config.toml
input = "log_mel"
vocab_size = 45
encoder_norm = "layernorm"
encoder_qk_norm = false
encoder_inner_norm = false
decoder_norm = "layernorm_no_bias"
decoder_head_dim = 16
decoder_parallel_block = false
decoder_positions = "learned"
init = "torch_default"
adamw_lr_other_params = 0.0013
epochs = 17.9
warmup_steps = 730
weight_decay = 0.05
Rows from block 3 of the text decoder of a small audio captioner, named by matrix and row number. Rows with one number belong to one neuron. Each number is 128 + 32 x the weight over its row's rms, rounded and kept within 0 to 255. All counts start at 0. Numbers have three digits each.
After each neuron's rows are labels from the 100 texts, of 14976, where the neuron reaches its highest value: "tokens" is the input token at the peak. Only what is clearly more common there than usual is listed. The data: short pieces for a synthesised band: melody, chords, bass and drums. In brackets: how many of the 100.
# fc1: MLP up (decoder.blocks.3.mlp.fc1.weight, 384x128), inputs 0-63
# fc2: MLP down (decoder.blocks.3.mlp.fc2.weight, 128x384, transposed), outputs 0-63

fc1.157:155119147130098163083105155145098132171136165157077159139141118178136176082115134141072123061099098155145085185113114161132152168156115095111179151111116090130137117128134142121058172080057145
fc2.157:100125105126077149156171141188125125124170168174072117128119077079115115182137146110070079141076166153216060110179106115157161130118080030181098147139098147170115126103135152134119121133157120
tokens: "a" (75); "r" (25)

fc1.125:123121089083106111128171157142194136161127128158173092104092148142103078113127099160104163149188162119145158121153188126128150052174078174111104126041130056155120109120085158132136162105094089
fc2.125:132105124067060127182133110133150121119172159123082114108125187134117121133148144199098148199095140114099104168126122124125094065156093131096157129168118101146114130099109185133166089167116146
tokens: "d" (100)

fc1.322:097098111146125125156090165096125103180173120127176127125112081154153097160079155206070131118214177180143166157098126137093161094102126105125138121120094087102125157140105148137153121121100128
fc2.322:129105135161179127115154141137105126122113135167139091160123114106130144147130093111123117103077064156144144181079138092133112145097200185149159088105167142159091099151181155114146068181128128
tokens: "o" (93)

fc1.362:092086143141079157141168156137177123154140119141181126149108171099173119091153166137101075139131075124109168121076158139136067125128229123175146031130165139169117109110122154090125086124170057
fc2.362:127145120144128077138172100175197107137122163162155132185164140100146111130146152086141124133122099050109116140137129168081116158123201070126139091143150141160154154115145172100150112112165081
tokens: "-" (94)

fc1.95:116076137155125129125121136165139173162101117165115200039156139111118133149086129137163081113120154162118129127122129080132168155128144076080125140128161139156106119166182163124139089158141100
fc2.95:127151166081161154126097127053146090149190141108104150135129125123112198128111048113134115122115065119101105136172129097123093160114148173137102130109117152087158120077136092148151119152128154
tokens: "6" (49); " " (34)

fc1.197:093136121181158093129164089137134152153190163111106155125102116112134151132093158078093114151166148093102117139128061111084075104146148144128156137132117186120139143133068142154151154141087147
fc2.197:101088169108087119078124113143126170153187101115161115090160135169061128145143132157123091138164136085132094102116171154146096161159108126169065108160111103156129138181075128116182126178071099
tokens: "l" (65); "h" (19); "n" (15)

fc1.274:159162142139152109103155175110100174073072201125155162136120125071170142039154130097148112140147143161136102075058114098136141139112109108095116167160190146177116120123098138181116095128047139
fc2.274:101156155094131178111116147160115154162062116157113144160166187107101136075102118083123103090133144158134194120128107149174126116081123087041086125081146081171110130117146158204162081164069183
tokens: "m" (100)

fc1.227:182192135090176103086130096131140139149095115127171064130089085138168204083134163140087145103108112128136131150110135102146118135163111116090121039140175108152105097127144088148185113103034094
fc2.227:122103164116073170091125120148122177178115128166100131132101158092093176143147092098157140096110102113086131143114141076118103079122186112131076108076100075160089065142114151201113100120120143
tokens: "m" (100)

fc1.358:102136204081098137158143143117103164112122164160157098128145112096139086076136169184116139119050075125170123154120112101151139070117129150122109094110142083104114106179083119181149129168159085
fc2.358:163098141118090149148212130104141149131142125152125117101129126171149113130176067231098133178134130114104144190107048119137047127131067179184149112102138079156128112146140101098146109164139154
tokens: "m" (91)

fc1.202:138141156142147161096124083134084143126074130090171120131140118107215125150141136113151140070145083156104123117185097141162131149100175117114153091096086182137085111126125123138143113093149098
fc2.202:087100113135156094175100177140071094131116121124117190155109100172125127105133073100128081100089075111129159160073110142115163109131115133147134123121178106070142152093141120151186150159137127
tokens: "s" (47); "m" (32); "y" (21)

fc1.49:097111132145180168147113179178100138126105080156096073181104158057140045144180162108112108144143067134081107154119129133137149102141085108127140209150141093098133130126171153153072121108108143
fc2.49:110154130159114130097115170160079098109136145097131130148129127111113101106106118145068173153153122131164091128193105146108138131136068115071133092127093141108153120095106083104099163129036139
tokens: "d" (100)

fc1.212:147106123078098161167103116129139123129138098136178193180133111135169145091087144162105045138115080067096134100115152175223138125141157169152112088125131123167112174123160145134122114171145127
fc2.212:128136059154128150176094092130103085152099160166136103201158177063113137109143098098119142134134123124144131095127115158120126175108177135148089068159182141178149171129192178163159101160169116
tokens: "-" (85); "p" (14)

fc1.328:192166140121136135092152161158086147183093130125131079144096099119171130135098058106076140130118151149119159125130151084134111126099136132172128088153115147036063182107133131109117115098186168
fc2.328:177143101155116123126113084115139152108204155132111123122079119121169135167161107124134166132092106167144149080175184139160098069189120097071142151090166189130159160144142179153096152081189148
tokens: "b" (100)

fc1.38:117133106110140097113098125081068107111169144136188171143136127120151143118128121160135107143174151147093133121135070130151075076129123101091114124127088167121162087129172070109162112120112187
fc2.38:124129086144096082117063116155125109083200111151104112087165153129112149100131143176123135106146154179088137141112182138181086225138149135106089114163084139113137072137156107176159128148092138
tokens: "r" (85)

fc1.246:151153152122137166160123101168120109160120121094100124152119109151215113113113148141198082073148187151143167113077172088046106175146146111126078050062136057115166101161131146139089130095113141
fc2.246:103066114148210114127105112122158128134069148121120134168093116114109065092169180125126140162095128128101074165130104157163108152114157094135117083119103146158136117139052142067187147102124091
tokens: "y" (70); "s" (28)

fc1.52:161098110115139160088133106119161126173068153149021104213177126091170105140112127112162157089150143158162156112091099098148172142078133164113118102135151085146183154081126105117124154086129105
fc2.52:092104151121228190123088081121192149093109122070128110155107156163124125132149119145165159156122202138138040126132166178172102167148100078170102092075067097111135139138112146126129114131118098
tokens: "a" (37); "u" (28); "o" (20)

fc1.53:106122093117159167092133187156170126152109106157112128163086129100093107186095141146102136082091158099145118111139151115162179083118193143141113144131132165125139146134116133098146106120150145
fc2.53:133127116123063171092100131166093087180104132147165127150112146054083168091080111147102130186098088118083153111114213134164092132126087131116152098181221072115130143164125205132174104156117123
tokens: "d" (63); "r" (18); "f" (14)

fc1.62:142100127147116083101086125112084086140114065129140170139088149156096140089072126162088119144147119113187122066143132150160165126143150134139184145104138132123169100173160183122159214129100083
fc2.62:116174131099144145041137127141159134116154097067146124070097130097071136115075154123134099181068115148119107108172188094113089098148117110110055120158130135137154148189119152139120133087101124
tokens: "n" (99)

fc1.32:144151080130132109110140138119129140171188181100153096099131084110053135121152079096132145129132138181109066217128126152144139124115130135096089053110122145111135163084136104113143100174150058
fc2.32:121150129170166144138061077094122120134137099102163174116085102148076159092143196098106126134143087188056111130116132144070156158113111073125095109154164078117189166119118111148140145177118174
tokens: "1" (100)

fc1.372:135150096154133105149104123125095163110119144143111134122076099059171148125197151168133066159087173098120110091129109181131191122105137098157128177146106120180164114133164126154157187159198163
fc2.372:099117113103127147121130094144166099086081149194131087149147122103138143141102138121161150091176084148157155176110086107120113125138137165090134086125089104098152137083194092102131116106117133
tokens: " " (100)

fc1.76:114135109112190138136135137137169141174113225133120095053163178137117130086104135131142152097075184137117143133162136139149124112149102152151117107099121133087118104135172085101131152122080147
fc2.76:157147124114115125146152130143094093116123125169122183107196162125095148149107115204116064155141112090119174104104119137097104135142112160130110086166147143153191122108195169119144122125141101
tokens: "l" (51); " " (48)

fc1.359:121204155137118098121120105140135137152149104087099101155099091113125084182120118115100149088131174149182184098160143123120115098086110115131087117082152204127141107140143170124087136123153163
fc2.359:166136159143163165110064135107119179120135166101124100103093108130186175180130129101174157129106164102138163093175204101115121106138126128128083113087113134086095199105113141149153089114193179
tokens: "b" (100)

fc1.24:135136093134126176143123170119161156110121158104136130083136040128070161119171083092102107143132124178119100191131096136107186139158086137103124075124134169100117188103129087099136136158126055
fc2.24:157160128192138149194064085067103125115154125121166200133081129094082136101156138112109117151118100191059115145128133146122166155119093121109123093159170132115142192082164101181172137138130110
tokens: "1" (100)

fc1.269:078140099098132143138124191142157145111113157110171163146091128084129136141131151093191148100084089127138081141182057121185141109122175135141060099114123170144149072097072145114163069169165182
fc2.269:112111107113131064126189199152181109145120120115126184171125125081117105145142130159119181209092114078035116124109123099066185185131138151137139105165111128135147147178079140096157172128131106
tokens: "m" (100)

fc1.174:148118132099115142082109152169178094173123131130067110116093138107117143170111148133086100171098146106118192162071188132104116074103095130098122061108171148126087129104102155112119169144151130
fc2.174:095086081138085156101121090167154082115123068128126167116126182080136116123139141141158148186088127146111130141090143128160112126149100155056158149153154121149124135096128207094181099185119157
tokens: "n" (64); "a" (19); "d" (17)

fc1.221:071129160163128156141175123151133107108115120167134167153162127100129154068136145113134075148163165145111197175169123079156092123097181137128089117127159121078151124099107100091151128084084139
fc2.221:173146065142099138193131139121125140154087117133158176161183146109162139027136128216113137132100108172112173132101060119079075120143146149120100121165156159108158170128140175180178133111111113
tokens: "c" (99)

fc1.18:143095166097104047152165165110117097099076116139117049123130093159120126131133105127051136087130183154118162101133129130126200142132159130173158170107173082086111137083097155113135128112167168
fc2.18:134139049141181159104130100176202118118148081122184177123113143108121063090143101122195065112156102091126109170150151151124085128157156148114080121132132155158122162151147117157104122119149106
tokens: "h" (80); "p" (18)

fc1.87:209181139117182095130084132126181139140099088159145067111063087063128119116132110105153150165126162145158162149151159130131106198133151157167087189125156132119118095094110152120049095099103154
fc2.87:143157108112178164183117134097124131138132120172156080108142110144160148144113158038132191175119146054131172085115129095109123079161122134134087172119083161085115089164084126119115076147118133
tokens: "d" (85)

fc1.20:166183166132214104110154126147102116127132104117147142060111141122195135145202115095117140123100084191159118138140144123138103144129111085161079128105141097141065190115128172165114060099155155
fc2.20:127189104150109107147152103115107172116192124127166139165133098158165120121168092113138147105154141118170141138151180068149156057155173145105103184092145171085096132107088104175057109133150148
tokens: "b" (100)

fc1.259:114093162092147158118087126140094141126083109099132075099169088145100113135103103118191112148152160087126152204134145134114095148149093121132174144127127135078137166092044124114144105145073106
fc2.259:153118087157148142110094108073121092172123126174132161146090163105143112127126106139108116090179105157145110118109131138159137144093216070124155116169083094150061108109195133154106197143179136
tokens: "8" (91); "5" (9)

fc1.2:190159160114160164164195095060094140123159161104112127151143095149115114102159112120076142119100141186168053128119136141105069125151178067158160108172141148108101136094132151142102094109125169
fc2.2:165130167142139124125158046098085156109126194139093173132178138128144058122147102174145064140132131132191119158099149181077126122104119142131147116107157171104142178160147180137070133173145078
tokens: "o" (100)

fc1.339:125166152060132123128152136133174186149133158119159138148091105089118157122096137039144095110167126119245125148121094131145060154115113138110193201162187117141108108144115128124117118105105127
fc2.339:146122082096127127148093104176097175151108130115149103089115141093147117082128108189151084111121106150138123143120152184147188081109137057117108146190125095132168203151129199195185124130120144
tokens: "8" (64); "0" (36)

fc1.228:116122075147140162151126098093168133133111118115216157109054117139052147156070124165142099080119144178107133118177120120102207142154204073146134121116130173079113149154158156085113091191051145
fc2.228:155095150081114138118068141117125131081073179124153136152145144178101144148128119199100137154113161138124114130080124121126120073167045063114113104151105151113164105106127105079111140185113116
tokens: "r" (97)

fc1.206:204143069149119158136108090125134176172143086138086084135101106083159107154150172141159144136113105162114167151064097107180128108160116141125092097084157095111148092113176074106176131130100142
fc2.206:155068085144108177100127126168136141148118109159145128124067149104092143183168181135103126134105063141148133123136102125137107117137192088133134133051096100180102093139092058084199121101131130
tokens: "h" (70); "o" (30)

fc1.240:129098131171138136121073192139139119141117127116138090124137190122123149098104090104155113157170178076097140140097066084143069066114088096132090120151154178117109117125143154068112146197175153
fc2.240:118092064121135190127183137184138147134082145169170132149118161133142147173142115123121093108123211110102139141072133108090201144176101143141120141069110089126148128103140108073105133133153112
tokens: "n" (100)

fc1.126:110130160151078093139155162163134101137165171117151132129175110195143107099101135177148136136142132116095110102168151090089131066095211151097098137115146139132158137069120127154101167135165114
fc2.126:186076118149163126105163085152178122092108189123108136127102166124120144156185182137155115152115138105139084177106092136190107096110141133118112126129078145056150063165139134081124147141076101
tokens: "b" (72); "1" (25)

fc1.81:129090097154147175115175098089164176108099130152164133140128137222101160155169161195094108075153199128159104195133122084163151142111122152131113132169110141074126105086134107155107118180165144
fc2.81:192074119138088068094140107125069133213090095177109129155069141128137138187069166132138124157092153142143176132150053148148179090147119114138097164154162113142087153074131135110156130114100111
tokens: "r" (99)

fc1.132:143108132068123139077106086104068118143094109120100061149142160154133091093062164199158173151180164097118100157116143133106142156139157135155172167166130097137113171128135165143152126116103197
fc2.132:144169115176146131126136094051131075155149113164172169094075153115080053157138141100138078094166080092138106100111142138139165167126141138128125084164112169113146145086198097104172144100119086
tokens: "6" (100)

fc1.353:103131160154154083165155186109131135094148146108149121117165153151177148109107124094199120105096079126127133084144118148119136087116174150116090179077172192109118146166148122063106140139139133
fc2.353:102161117178139076150108094190084087138093109149054162169173123185156132119149117141141151119127082162087157057131111097163201088147134093092148129155115145108160123119156106145105180095166118
tokens: "," (97)

fc1.182:104073132126088159102148131119144161114141101138162118128133128219090145141124124133127105121183177158075162174105100082191085118172104076079116113129122093123130129177127102211084102150147133
fc2.182:092088175127116169136100105131170117167135118156204094154145054163127155184152149140121084128108164130068173180178116125126184128128117103112167118135153123149138121089180186129169127136146184
tokens: "b" (98)

fc1.118:099099190175157146112155130090177161118162100140160146141128140157128120124135131099125145202140143105185151200141152135110048159112095073122155123143093133079189088165173144125106147127159104
fc2.118:128098191172142129169097104053157133182100106129154071134146152116143114172121130108098125135114126089169128174141186108123151142099151177179158085125148140124147146115096144100138092202111109
tokens: "c" (99)

fc1.210:185085095090095127138110076113113101162131101147191097104121121082170159106160072094176090115143150084094136131171161133199086140102141076148124120127137139097115115174175095075132177139165059
fc2.210:069117070153183137180163132112067145103091126146135125137082162109140105152135125130136144069148129102191145136065106145089134174136205155119150139126157166105118134120117148156135129165166165
tokens: "s" (67); "y" (33)

fc1.263:132147151109101117151126140131184099166089152114104154099131168097194138114117142163097173165137108138136057038147134120080168143115175127065119107078125134153105169173116100082177124174107172
fc2.263:072120101139156104173064128130146084102122166114153072113117121169194095141123085162174087150151126188141195205147128144124128128123079082130116149108120124099146168192147135134101099188117142
tokens: "d" (40); "t" (29)

fc1.295:073181064102140148114129135113170084055151108150102122190125121172128112155142152116123116082115104152135112124094141168135141132113116090180120142090136099108153185146159169082144099163091093
fc2.295:182135146099065117110129100156053111096113171139151143099182121096125142149126153119120166101123131172109140107111142090193135167114100164145120123111154153161166114096125136138123119083159134
tokens: " " (100)

fc1.303:099134119174158127133102127131142128128156152125162127137138143057050133101102159130147127131095088090047189180117173126131103143127223081159105089186105102115158094144091127135103166120173100
fc2.303:194136140098100165127105153063173137141093142100142159111151093103175140139134103086109082123172146152164088071090125064101144113117102175139105100133143170174204123135124203105162105145134128
tokens: "c" (67); "a" (24)

fc1.154:150096090099089113124129089150115157085082122082169140106063139116103142063125093184140124156132174152147115105167180178040180165110126124140090116146146146119090095142112142150101156097092134
fc2.154:167163145174135180115112084106167151145162171172114151182070117150140154102073144125095142123126152141080132166172132100142154115155110103118142236100139107124111157106157128133090138158195134
tokens: "r" (51); "s" (49)

fc1.216:131120102136114134118121161148110101148120162122102030116113093119165094156165095129179099118171178154129130173136081141147081090152144089169112090102170098058066095133212140077127147098144096
fc2.216:106169072124099112129076159116164125099148109105087087164157100140125143096122074036107145155158164148131105190107144133156117184134138130107099076123151172102093119159170141119165095191104079
tokens: "a" (87)

fc1.192:098088116104070164215076131111166178130138023119100131129078120134166171139150083128125192089159085172142141125100104080140187129148089111107089150140119091199104160095110107090155126143159149
fc2.192:155086194074115122134142162118173151137157121092134102132023124117151111148129120072127140122142144139133131160107084108098151136119153110145141117131114077115076139153109103150120054175144170
tokens: "a" (95)

fc1.60:122144163180094157184090129087178174137108139093195088168097150106150084110136139131143147056093151155186096163121083139064099099115107196122109134096144143133140111140106131123138122127117162
fc2.60:116121121127129078141125098122154133135059114165155133106107200170096116135152118121119177116106154170108091204094128155120215139178106182133119125149119111117109125137126154174124169137128152
tokens: "r" (66); "s" (11)

fc1.124:099130125190077132116089135140159159180096125128103158107122182148098136045140110095131093127093147101130130129158199079123085113147171122116083161119107100117155115132120139143129140095109159
fc2.124:164129104068096149129119113120150097172171085133190121124153182123134162142150115105096108179153100180146167120107124122133117181113163102149067121139124152128114139144087147130161102152134124
tokens: "c" (83); "p" (7)

fc1.333:131114152167106138136069104109152139139071171078125084156144109116106142158171144123148126131077126077200082132145064126158111150056186139152110057122105116069123125162143106119074146126094115
fc2.333:122158159107091148133141106099089171084129180084170118104154086116141145180130117138120167148144142150077091056112179138057131115120112112075101139105156133161109095158135158164097182188113150
tokens: " " (94)

fc1.211:155172133077151089081145206128157168091100172106144141155130124109125189103132147101144132092135107151131102097091136090101105166105137098097119109143162146165156072110095132154167111158067131
fc2.211:158101131109124143130159153118094154172103143132127065144140125131083156130117113151111131114127129199105194141128135151145171105091127130089080112079173105149074108143143170226164073132083201
tokens: "m" (98)

fc1.272:109051137110159143045119108125072104122074114152121081066146152129129087098063167148180117131206170083116102120143132128166113187119149136186177118129118099115105129162135160103174113107100162
fc2.272:174180128136109161123124123033148127190144145169140165134092130111093079204125146098105102123129112166150080147097150148136169154095180107124117122183092112114105169069155113136138142105140132
tokens: "6" (44); "8" (29); "5" (24)

fc1.238:155071129120110117191142111142104073160104085123188121104098107114150147118114126099143112125142157115117200156135105117167133139121163103097146067125164137108097181133149108092133124151157102
fc2.238:101135044137126131156160161156071131156078077098158157095110124138201110145128118101150153066119118164145184116077099172149111157128178141118112121129160060109092119129153139126106167180154138
tokens: "s" (67); "y" (22)

fc1.375:111107067146152155131087111127221157152127135106090108161132105164137039112084158115144153107138119163120142094065119134097096112068147114132129047116109102166109177104088180110125097152157141
fc2.375:083083166122199151138134099143129098151123134071103148202138209063080055169132093096122093107134153090139131088114123172179159112151156104130109132112075135157117138161100161115161133120098042
tokens: "a" (46); "t" (42)

fc1.169:130051134130135141139082154168121167173174101166073161127105140157136161027136137123098129133078144186176127144153109179124144139167148134105123162040143110100167141151214147110072105074065108
fc2.169:068133133184117069155084112166073124110117160191079155148182085127168094115097125128147097127098090117154106088222116146079149166142112076119121150129108143117128126128143146180103211110076114
tokens: "r" (85); "d" (13)

fc1.336:133181104123173131149081153140126172203083098192153129125157147102118119158131109151162127172212118099125155181136127152166149032154182108146151121106135094112176121092118142113149143125117113
fc2.336:139092035147133193155179093140149130144168116098113100111116118135153139129148150129108134190168169105130161112136094105101150141115104113078123183094070146149156109069074119143118104136157171
tokens: " " (100)

fc1.143:139050095103112145089104134112131108091127135141085109159165120171147082080094201123190176124164138091127102115111136105141145139136148119146225145153157103154132076148115088108174122122091138
fc2.143:162139173119101118154118104084106132213111112150143152079115166153099054176089049128120097140128101142114143103114175156166212134147162093112109163143114139117107146105185133142104103113151150
tokens: "8" (71); "6" (29)

fc1.146:109141135177115095114158134097129121147125157167150140206154136137109095124080135128175093057183055097152104106199121197082157115157066118119123166112147098149131207091145112050137071132119145
fc2.146:123149123169088100166133114162132123094110127153103149167141173121125164102122154123135111062130083138099082129093125148134163176137074146182129130130170198108123065141129079107136069120113132
tokens: "p" (51); "c" (49)

fc1.167:148080077155144109105157075193152188121171174175166090148157086116100121130126129135126126111176088079057156105168104146097092145095155115132113104118139212119135124072049157166119120115157141
fc2.167:119126137106161120117133117175097162195128109127120107137145147083065151143114090104072133136171154131121096090174124183140117142163178102129119114149117130110219100164072129081187054154081142
tokens: "s" (78); "a" (22)

fc1.155:121112154129153091130119118127166143126157116135112102094073174114140160161139159126109076135176119134130184190150081084149147040135078090115196120139126158112115094130095142140210150146115111
fc2.155:132127107125070164110143140153087100136137128152090138152150098141070159127158160130131117126112110126132068085084170155096153148164133062168129162069096083126133093141098102175126143100157153
tokens: "n" (99)

fc1.340:124104131146189154144184117066121156201153115191126116128106165139163109112105094052170165156156132119114115117081131113155115177153074103166168099134103124068083143154163166110120099092107094
fc2.340:099090134100191148195139090173149150149106167165110133123077113169128099174099120117139168170107087106106132194104117151127112157113135143146186023085075150135116121100088119122121136113077142
tokens: "s" (96)

fc1.317:152093070131088076117136141088139144119114161092140121111099073092201159164104103104144093152150176111107128086131132195116191156127153132212142142135191138119097102136128162124122101103168150
fc2.317:081088085209136146133121147160116135153127142128128160173087130075131114093117123098192165084103094141123167156126107157122150100160162134100116146074151127100113163117094142155136186130153145
tokens: "y" (50); "s" (50)

fc1.108:168099138138120122112196174108159119119154109140197097113168129100146172156112134143169088125088078137102111133115149145118143116124141150064104105127091150088170121144137181134143136095112176
fc2.108:168162098110125072133158130184125140117075130095124114095115125047125143139159161166159146094135100144145099088032148118123185151161100158134112152141149098157168089081156204134155146083119082
tokens: "r" (67); "g" (31)

fc1.117:134085170109121091127134156079181125101128155085113097096147107119065149082148089153149076156177144079092226105127093130164146078091074141139102126100121099051121140164142142149112151113147098
fc2.117:134144120153090093104119094080111094113147068108161146149110160111071190128140151096172077120110170117136111108125138100094184133207090169162093157123140148112074134067103122099100172103110080
tokens: "b" (98)

fc1.347:158136127117109097090118100095179088082119128148133130158075116121102122143127175137157166110142093135089140038142133109128178131133098149141150118170184172061117069094155165155139176115151139
fc2.347:158086145092180116047135098116150171139091064125193071087087071137124151151098170148088160121123162099111149173151164114099093150159131153134136154102080122112121112097086099162116116116173156
tokens: "h" (95)

fc1.302:108079139148106092106142135126133112075178132123151191096129127178111115096124120156131123190137176148102172138175090084116155106121105094084119130151143086114097148153177090120120102097136170
fc2.302:129121170117124106153148055135139108188116145121093120117184099187137170216131187163155102156098109120103187157109142155105085165177111118101142152104165119121149145054190117123086115149154129
tokens: "b" (69); "h" (30)

fc1.309:110153117165153158094152193113056110127117191083123133133133085112173118163137158148133105096108093111135115142143085104166150122149130151114114129063109140095111112173153100157174146115123077
fc2.309:184092132147119130154140113136079067117079197146051121125130091124082133137150131133089123179095134168096160089145057114137195079135093154163134127120142131110182130097189135143159121142128161
tokens: "," (92)

fc1.241:122105125150132114058176129099189157125069117124074142060131163123173115149060139140099092115171167137154093140179123150146117145122105097117141104111199073207159166141123090100160128130150097
fc2.241:161101117106140104127145142161099146093146156130065107138078097104068135112194099083182162159114149143133054123127100132088184115089143107154077133155139113124152113137083216157094170134134113
tokens: "a" (54); "h" (46)

fc1.100:133127154122109143196106139081089102103049129144169153133105128097128125158108098071143090118108172170085158123110138133142148140107166110124157113135177134118112091148090114128080096141118130
fc2.100:112088083152154139154103171083077088168105139146142160093105113102124092137084162096162146092126173160112092082096138112188110134102231121127096101162143128144149103114103066154129153201139129
tokens: "s" (41); "e" (36)

fc1.69:125091138112101166138120128122080136131120167167068079095114141150128106121086184189164116089125086085142054138210080141154108159129163101096150170094146147172100132134184178137073082139128188
fc2.69:160187101162113151089136160179093139101142124120079168087134093126121082154102145073123082105120119162154088155116163132108129154123164114130116076119088103209131193159126150158148133092127121
tokens: "a" (99)

fc1.243:053149149120112119079118121115102154073119164123161175153140156132164142126089190110141088074138164108115117104187127163116109113129078127103152155089101137126128098111120148109142173127108124
fc2.243:135118179178067099114080127118108094169161135091131070111118095172119152088153079089125108148188095141083170117107143121177187098133208109163117143101170132108193146130101062164176106108090093
tokens: " " (67); "4" (17); "7" (9)

fc1.71:118204143082148141182117141102133161122128141113080103088082115135116090157115128108117133104146139136106157137180077107156147158163171096151157095148185122053132114180129123172121104137074128
fc2.71:091048164135107127091095120118109086095147116150188159150187167152092150155086133134129090125110153112200122142062131186119139103110138152155109138122084147153103142092100088102148199134161130
tokens: "o" (37); " " (34); "t" (24)

fc1.365:130111117128071163132077149112146111105145120152128198110098137059169163077161147140116153175127148149129124090122119104161143115129121097140147116091092147177134160173169153183117116110076107
fc2.365:112122115126095104087121152117119097155171158117128130105130160061123199132066105092137142143146130089086092133134157119188133115119111092162117087095190125110150118153133092096114133086108168
tokens: " " (98)

fc1.45:110112101143142145115162116076134113133146148128156163119140147094107158134131149153064152132186097119151103130166106150138104086142149063100126151191112128110169122172094114116090143110089150
fc2.45:064162132101143143100144181108109079094099150149141157109142135071078154114126097122120079114108173150136093142136158112126169112164099118148149084171064133116141141146140132100137202119138136
tokens: "s" (52); "t" (19); "l" (16)

fc1.106:134121151233180137159113124103122120175133105214147103067095079115116123127123089059133134140134088092104141189114127149163078159157123161095185172107090129069100104187133132103095138137093095
fc2.106:080115152170208151143109120147156148133155137141099067118107103104110136104188112095146136155193122078157155154122087123141087147113141109110111148137078119144111103140108139108157152173121150
tokens: " " (73); "s" (27)